python train.py --encoder_arch="inception" --model="encoder-decoder image transcriber" --dataset="seven-segment displays showing three digits" --train_examples=97500 --image_size=48 --crop_scale_min=0.8 --horizontal_flip=false --translate=0.12 --tokenizer="char" --vocab_size=15 --encoder_norm="batchnorm" --encoder_activation="hardswish" --encoder_depths=[2, 2, 3, 2] --encoder_kernel_size=3 --encoder_stem="deep" --encoder_widths=[96, 144, 208, 320] --fusion="prefix" --decoder_width=192 --decoder_layers=10 --decoder_norm="rmsnorm" --decoder_norm_position="post" --decoder_activation="quick_gelu" --decoder_mlp_ratio=6 --decoder_head_dim=32 --decoder_fused_qkv=true --decoder_bias="all" --decoder_qk_norm=true --decoder_parallel_block=false --decoder_inner_norm=false --decoder_positions="learned" --decoder_prefix_bidirectional=true --decoder_connector="linear" --decoder_tie_embeddings=true --init="trunc_normal_002" --residual_init="none" --optimizer="muon" --muon_scale="original" --lr=0.019 --momentum=0.95 --nesterov=false --orthogonalizer="newton_schulz_5" --adamw_lr_other_params=0.0014 --grad_clip=0.5 --steps=4200 --batch_size=128 --epochs=5.5 --lr_schedule="linear" --final_lr_fraction=0.1 --warmup_steps=210 --weight_decay=0.09 --adamw_weight_decay_other_params=0
Rows from block 2 of the image encoder, named by matrix and row number. Each number is 200 + 20 x the weight over its row's rms, rounded and kept within 0 to 999. All counts start at 0. After the name is the row's rms in percent of the matrix's.
# b10: branch 1 pointwise conv (encoder.blocks.2.b1.0.weight, 36x96x1x1), inputs 0-95
b10.0,093,180,205,212,186,195,188,196,184,156,172,191,171,224,203,194,190,201,196,215,170,163,195,175,190,168,213,203,243,172,195,203,193,187,203,212,199,186,214,177,204,179,196,197,191,190,168,189,202,182,187,187,198,188,202,191,181,160,175,197,200,184,186,216,223,179,175,194,195,209,204,126,255,199,212,168,247,178,213,187,211,208,208,187,190,192,179,196,186,189,195,203,165,202,199,235,192
b10.1,115,190,194,215,195,200,176,262,169,198,219,204,184,197,193,195,181,204,196,212,172,186,179,195,220,209,206,228,191,207,171,172,192,213,195,183,194,207,192,195,198,176,180,181,188,208,204,244,196,184,165,234,205,213,210,182,188,236,209,211,215,204,194,191,209,181,188,225,236,219,184,274,192,193,190,220,181,184,187,175,244,197,189,188,148,186,184,175,203,210,197,181,183,202,207,211,197
b10.2,090,211,185,186,190,173,211,226,169,171,191,194,199,212,193,145,182,173,190,192,182,185,201,195,169,192,189,209,193,196,197,160,225,195,181,195,202,168,219,238,186,169,172,206,162,160,206,213,246,190,177,224,206,174,227,195,182,205,171,187,188,203,204,230,189,196,192,183,197,187,223,176,229,209,171,205,212,189,204,201,169,177,196,184,202,181,180,197,183,195,182,188,164,191,179,212,171
b10.3,102,188,213,169,182,169,180,236,185,172,201,198,208,247,204,186,239,194,194,218,199,164,184,239,204,195,186,183,174,207,204,185,194,225,196,194,178,223,196,181,183,213,190,179,221,216,216,188,210,194,215,170,201,186,182,185,185,197,195,202,211,199,210,206,190,207,198,194,165,179,192,161,178,178,178,179,196,163,169,136,184,169,177,178,227,187,192,188,200,204,199,191,188,208,194,243,203
b10.4,101,212,215,228,201,209,189,204,175,244,195,211,207,194,199,197,186,203,205,201,211,207,211,190,206,179,246,246,210,174,201,215,193,221,162,192,184,209,211,205,199,189,180,195,170,200,240,182,197,227,196,193,186,184,188,204,199,211,211,183,179,202,258,208,209,207,231,195,210,183,199,175,203,221,226,212,185,209,213,230,200,247,251,204,186,173,179,169,199,180,170,178,167,212,175,200,177
b10.5,097,195,207,218,231,216,198,174,163,215,211,211,193,241,203,208,207,223,217,214,190,190,191,187,211,200,209,187,207,196,202,187,212,194,190,199,190,200,219,154,197,203,185,218,171,204,216,246,171,186,241,232,168,213,196,194,182,204,206,189,221,196,228,197,184,185,187,202,212,157,182,203,193,224,225,161,194,163,193,210,192,227,199,236,278,189,185,194,195,196,190,189,208,206,187,180,194
b10.6,091,229,189,185,225,205,207,220,180,181,203,227,224,211,227,185,195,215,169,240,221,223,168,189,211,189,179,178,235,152,186,194,222,201,212,205,148,184,215,166,203,222,226,246,168,194,171,182,203,195,210,210,199,175,191,176,184,196,193,211,233,215,205,169,179,235,192,187,177,204,201,196,207,187,250,186,194,204,208,220,203,218,208,214,205,193,181,183,183,184,181,189,208,195,190,197,189
b10.7,109,190,196,226,172,194,182,199,189,186,193,178,202,207,200,182,201,179,201,248,200,196,203,212,212,216,183,190,189,201,177,216,248,193,205,201,203,215,171,193,229,189,217,190,202,221,174,217,183,194,254,202,204,174,179,232,183,204,194,229,194,198,210,210,193,171,185,163,240,205,212,195,167,190,240,207,157,195,187,196,179,228,220,259,220,193,184,191,186,193,182,199,169,198,184,213,178
b10.8,102,207,182,168,190,196,212,205,170,190,212,188,209,199,207,201,230,211,185,199,201,177,217,190,198,208,215,225,180,229,195,196,199,240,210,207,167,231,190,199,182,202,182,219,205,230,247,218,180,210,204,239,217,203,188,187,158,170,225,242,228,204,240,244,195,230,207,180,205,199,164,205,168,183,227,187,191,180,177,201,191,184,213,189,227,193,187,195,187,192,182,181,169,201,189,171,197
b10.9,098,191,215,223,184,198,197,235,183,224,225,208,202,212,218,199,212,219,226,191,203,188,180,192,225,179,191,209,191,173,188,214,194,242,223,223,237,237,212,173,247,167,215,188,194,221,208,206,199,210,211,226,194,237,173,183,218,229,239,196,196,196,197,197,198,162,194,198,173,200,205,193,170,158,181,191,173,172,199,211,200,171,171,180,148,194,197,193,218,206,190,185,208,196,210,202,188
b10.10,105,207,186,187,217,173,217,208,208,184,222,207,200,238,199,188,209,211,222,219,211,206,186,183,240,203,187,168,196,215,182,185,178,170,212,186,215,155,168,166,182,178,182,192,199,199,193,194,221,179,193,184,185,179,200,179,188,179,203,183,208,174,195,229,202,266,208,198,178,189,202,193,170,212,252,192,226,222,225,208,193,252,186,193,240,199,191,182,199,192,194,192,217,198,197,189,182
b10.11,107,204,183,207,162,188,233,184,212,226,201,191,183,196,187,167,195,193,183,218,210,202,175,189,194,164,238,255,185,219,192,203,202,178,206,187,192,167,215,222,187,254,180,215,189,186,184,189,207,153,187,193,235,198,190,191,207,187,196,172,208,193,157,182,192,180,177,165,195,215,184,206,188,205,214,188,175,213,221,192,151,206,172,222,189,191,187,193,190,191,185,183,182,194,180,192,183
b10.12,102,187,202,205,190,170,186,217,207,173,185,231,193,200,198,196,220,197,197,230,204,185,195,207,198,214,207,186,211,249,189,216,194,189,217,211,221,179,175,272,220,226,194,204,191,184,199,243,208,216,184,238,226,196,248,197,186,200,197,207,188,205,199,226,197,183,209,184,188,235,197,174,250,179,194,175,220,175,182,172,186,197,205,161,178,214,185,208,177,194,197,216,178,205,187,193,199
b10.13,117,192,203,224,198,214,187,213,223,208,189,205,204,195,214,208,162,196,214,199,187,210,210,230,183,197,190,204,184,195,195,195,193,187,252,209,254,160,244,248,210,246,206,217,231,173,166,175,198,196,182,178,221,192,168,167,181,228,192,217,204,193,211,236,215,193,206,184,198,194,172,188,206,205,233,193,203,218,212,182,161,187,200,179,208,187,190,173,202,190,187,178,187,200,194,184,183
b10.14,096,202,193,226,165,188,213,184,192,183,191,216,167,196,186,199,177,177,170,199,182,185,182,185,165,169,227,197,210,176,177,196,200,235,205,204,183,184,205,172,179,185,178,205,188,184,217,190,187,171,202,205,150,191,162,176,212,178,191,179,199,164,216,230,207,190,187,180,224,232,205,171,248,184,206,205,218,213,191,194,162,205,217,229,162,209,191,216,194,208,197,217,174,196,184,177,194
b10.15,097,185,198,248,183,206,224,185,218,228,178,152,225,197,221,180,190,213,195,221,217,203,205,202,208,229,199,201,201,197,224,215,190,208,205,179,188,170,204,208,223,183,221,188,234,223,237,166,165,186,195,241,214,216,189,218,180,183,216,182,193,170,168,198,180,214,208,173,169,172,175,182,183,197,153,214,173,196,184,190,165,189,180,181,190,200,204,200,205,202,196,196,229,200,204,230,208
b10.16,103,192,191,208,197,199,201,219,209,244,199,196,201,217,215,218,219,198,231,212,213,206,160,197,171,199,200,189,210,181,216,191,207,172,203,258,167,183,230,161,182,183,230,208,210,233,188,195,241,214,207,186,199,225,201,223,212,209,186,170,195,262,165,195,245,202,212,197,169,217,215,188,203,214,227,199,210,233,203,215,198,219,179,227,215,203,197,197,201,211,221,211,205,211,211,192,210
b10.17,095,195,195,192,175,194,196,182,212,208,181,200,181,208,205,191,229,206,235,215,221,205,232,198,223,217,219,217,178,234,186,198,196,208,217,207,198,166,202,211,216,181,225,219,211,179,172,215,210,228,195,203,212,179,192,211,185,210,231,201,230,232,225,181,241,227,205,183,204,204,198,185,193,169,280,174,181,224,220,197,191,198,199,230,265,207,204,197,197,199,190,207,183,194,189,202,195
b10.18,101,168,203,182,177,222,175,200,202,202,182,185,173,195,204,212,204,178,245,161,197,182,205,229,174,198,178,195,182,202,185,181,230,202,164,204,249,167,177,204,168,209,180,205,223,198,187,197,166,168,197,189,203,207,155,216,204,197,180,201,189,216,194,186,172,231,198,226,181,188,209,218,180,196,203,222,149,190,201,197,185,209,214,214,153,201,211,191,212,194,220,205,198,184,225,172,201
b10.19,087,207,205,187,179,187,197,184,194,222,199,270,218,214,170,208,183,220,184,196,201,188,180,175,236,179,192,196,203,218,175,207,224,211,235,194,236,191,197,201,225,168,197,208,174,207,200,238,203,195,215,223,200,184,210,217,179,218,202,205,199,237,210,229,203,220,202,178,179,193,163,183,177,192,255,200,192,188,178,190,205,223,224,242,226,176,187,184,198,181,182,183,206,188,188,191,184
b10.20,104,184,198,208,212,191,220,159,208,205,190,182,204,199,179,214,181,170,194,199,172,231,223,219,194,178,193,214,195,186,215,197,209,202,180,163,202,204,247,190,160,173,233,166,205,229,225,216,264,201,206,198,224,197,190,232,209,186,176,219,195,241,198,216,255,201,181,196,220,195,213,218,193,187,231,166,209,207,204,171,207,209,195,222,202,192,201,188,208,205,203,190,166,191,202,193,195
b10.21,095,226,196,165,186,210,181,202,173,206,205,173,187,185,181,166,199,209,168,183,184,192,188,158,209,165,209,209,233,196,179,193,179,184,178,189,175,196,177,179,225,180,210,215,204,212,201,220,220,201,209,199,204,204,196,217,224,181,223,191,196,230,190,139,175,206,162,194,176,203,186,190,184,185,197,200,160,194,177,184,172,179,170,136,192,201,187,187,181,191,194,179,212,189,195,197,191
b10.22,097,192,188,192,184,166,213,238,178,155,173,186,178,187,211,194,183,177,211,191,230,206,186,217,197,202,193,228,205,194,210,191,209,205,187,176,185,228,235,180,191,194,183,200,192,177,174,201,200,179,257,247,176,229,237,203,178,189,193,193,213,217,224,199,180,218,223,187,213,179,192,218,188,202,236,226,171,230,210,181,176,185,200,239,219,181,190,191,188,190,182,192,181,184,188,188,184
b10.23,093,220,184,184,179,179,194,201,197,190,205,177,186,189,190,204,185,180,202,157,205,209,207,226,182,198,152,167,150,197,167,201,165,166,199,205,235,198,203,212,199,220,205,221,212,166,168,213,209,194,173,196,204,214,205,193,183,214,222,197,207,222,182,190,193,219,221,178,197,179,181,173,172,219,221,164,160,226,219,206,166,168,205,169,164,178,193,192,205,208,213,189,200,189,221,212,208
b10.24,096,204,203,194,150,190,196,181,193,201,232,184,216,197,204,207,196,210,170,213,207,183,193,247,224,154,207,202,197,198,168,178,192,212,192,205,221,205,187,186,174,243,179,231,220,213,187,176,203,190,221,178,184,181,191,218,221,228,192,192,217,217,222,206,217,223,169,173,216,195,183,175,184,150,209,172,174,177,163,166,167,193,234,197,190,196,189,190,224,203,203,180,203,191,198,203,207
b10.25,096,175,206,201,203,198,184,230,199,188,211,201,203,218,218,216,201,166,207,205,191,196,173,188,231,210,259,281,205,211,183,194,197,250,202,189,188,228,187,218,192,197,219,189,174,209,197,199,208,171,221,215,221,198,219,189,215,191,183,208,196,173,182,201,193,222,217,200,183,209,204,197,226,230,204,200,189,223,232,241,174,232,203,189,216,163,203,173,201,183,179,177,193,198,189,185,190
b10.26,094,231,224,167,208,189,200,161,173,179,226,228,181,195,190,188,171,177,190,207,186,205,179,190,221,223,159,180,186,198,202,174,204,198,208,204,201,193,180,145,202,210,206,184,190,200,212,186,209,187,202,223,164,182,193,197,238,207,194,190,213,154,201,187,174,155,238,172,201,204,177,182,173,224,156,181,220,220,202,176,183,205,193,181,171,202,199,195,186,193,205,203,199,197,181,224,197
b10.27,106,198,197,189,231,191,212,216,199,187,215,220,167,217,226,178,217,219,250,204,187,195,213,204,220,184,194,184,211,158,191,175,200,192,182,183,198,191,259,208,193,208,166,211,215,156,183,179,233,175,182,176,188,199,183,172,210,159,194,193,210,198,225,198,170,252,227,192,221,179,196,213,209,218,194,185,177,212,236,185,169,214,208,200,217,204,202,197,211,203,192,203,174,199,177,197,184
b10.28,090,199,213,181,191,210,209,172,192,178,180,192,202,176,188,194,195,210,181,174,186,177,189,225,222,195,239,242,256,181,198,179,218,182,205,178,192,196,179,188,168,223,181,160,192,195,187,171,188,172,195,198,180,205,190,197,233,190,174,183,170,219,203,215,178,207,219,190,214,218,194,226,227,178,187,181,207,170,221,175,174,174,199,212,182,201,190,179,202,184,184,181,156,198,175,236,200
b10.29,093,184,184,182,196,187,178,198,206,163,202,248,174,231,198,188,213,180,153,258,200,209,173,186,227,185,185,215,199,182,184,180,205,207,214,179,201,231,165,170,205,249,201,202,179,199,208,172,219,216,201,227,167,216,193,163,233,208,221,190,211,186,214,205,194,169,197,197,199,213,172,193,209,209,165,201,191,205,208,181,201,163,198,216,171,205,195,201,191,186,201,197,195,179,211,200,181
b10.30,102,202,196,219,175,204,228,187,205,215,183,216,221,189,182,184,167,208,176,194,164,225,214,156,223,189,234,197,216,177,218,203,196,165,182,198,188,220,198,195,178,176,166,165,186,154,183,193,189,164,193,157,206,189,193,157,229,200,212,157,189,171,185,213,197,168,218,198,208,186,190,222,188,210,160,198,198,203,183,190,176,192,203,215,211,176,215,183,214,190,187,183,206,200,207,194,179
b10.31,104,182,195,184,198,199,192,210,194,186,201,175,162,220,204,179,153,206,201,204,204,185,194,177,215,209,249,243,196,213,179,186,191,193,201,203,201,194,185,239,232,166,197,147,168,154,169,206,185,196,192,204,181,178,197,207,182,225,192,196,179,222,201,153,200,196,218,225,219,224,214,219,189,219,199,174,213,189,203,208,248,200,194,186,182,191,166,192,189,192,190,192,187,192,179,202,178
b10.32,100,221,213,209,188,213,216,174,223,211,212,185,208,197,191,189,188,195,189,216,196,233,216,188,187,201,200,182,198,181,199,198,235,203,179,178,187,198,183,195,237,193,197,201,227,183,180,172,229,199,180,231,209,184,210,269,195,220,202,199,188,256,224,196,213,212,198,171,214,185,199,184,198,197,211,174,164,168,159,206,147,233,216,234,188,181,184,196,187,191,203,191,182,197,190,227,183
b10.33,105,202,224,213,188,221,196,190,205,226,198,204,211,216,193,216,228,208,216,204,182,223,209,216,213,231,219,189,183,206,213,227,213,207,222,206,216,219,212,198,230,197,195,187,178,206,203,176,221,202,207,184,170,178,203,233,184,211,233,255,211,205,161,259,189,280,197,196,214,181,180,177,182,175,186,166,203,210,202,177,190,192,200,185,182,191,189,187,191,188,199,185,165,202,197,193,187
b10.34,099,217,194,193,238,200,195,208,179,208,224,193,154,187,186,198,204,207,172,220,228,217,197,167,187,218,175,214,205,227,221,212,206,202,211,205,211,211,167,217,188,212,184,221,174,182,201,222,185,224,221,203,206,143,234,202,188,190,216,210,207,169,171,165,208,190,190,187,193,215,198,211,244,180,172,157,206,203,191,219,198,187,199,229,150,211,193,203,174,205,175,202,186,199,171,199,172
b10.35,107,195,222,185,223,228,227,235,204,181,192,189,224,194,190,178,206,192,214,213,204,232,213,176,183,230,194,209,203,213,198,208,197,189,150,187,159,210,198,163,206,172,229,194,209,203,206,241,215,177,179,202,183,166,194,218,194,200,228,234,220,199,192,195,174,235,198,210,170,215,175,183,201,202,153,231,170,173,200,229,192,169,188,174,182,184,219,178,201,195,192,186,222,197,201,208,208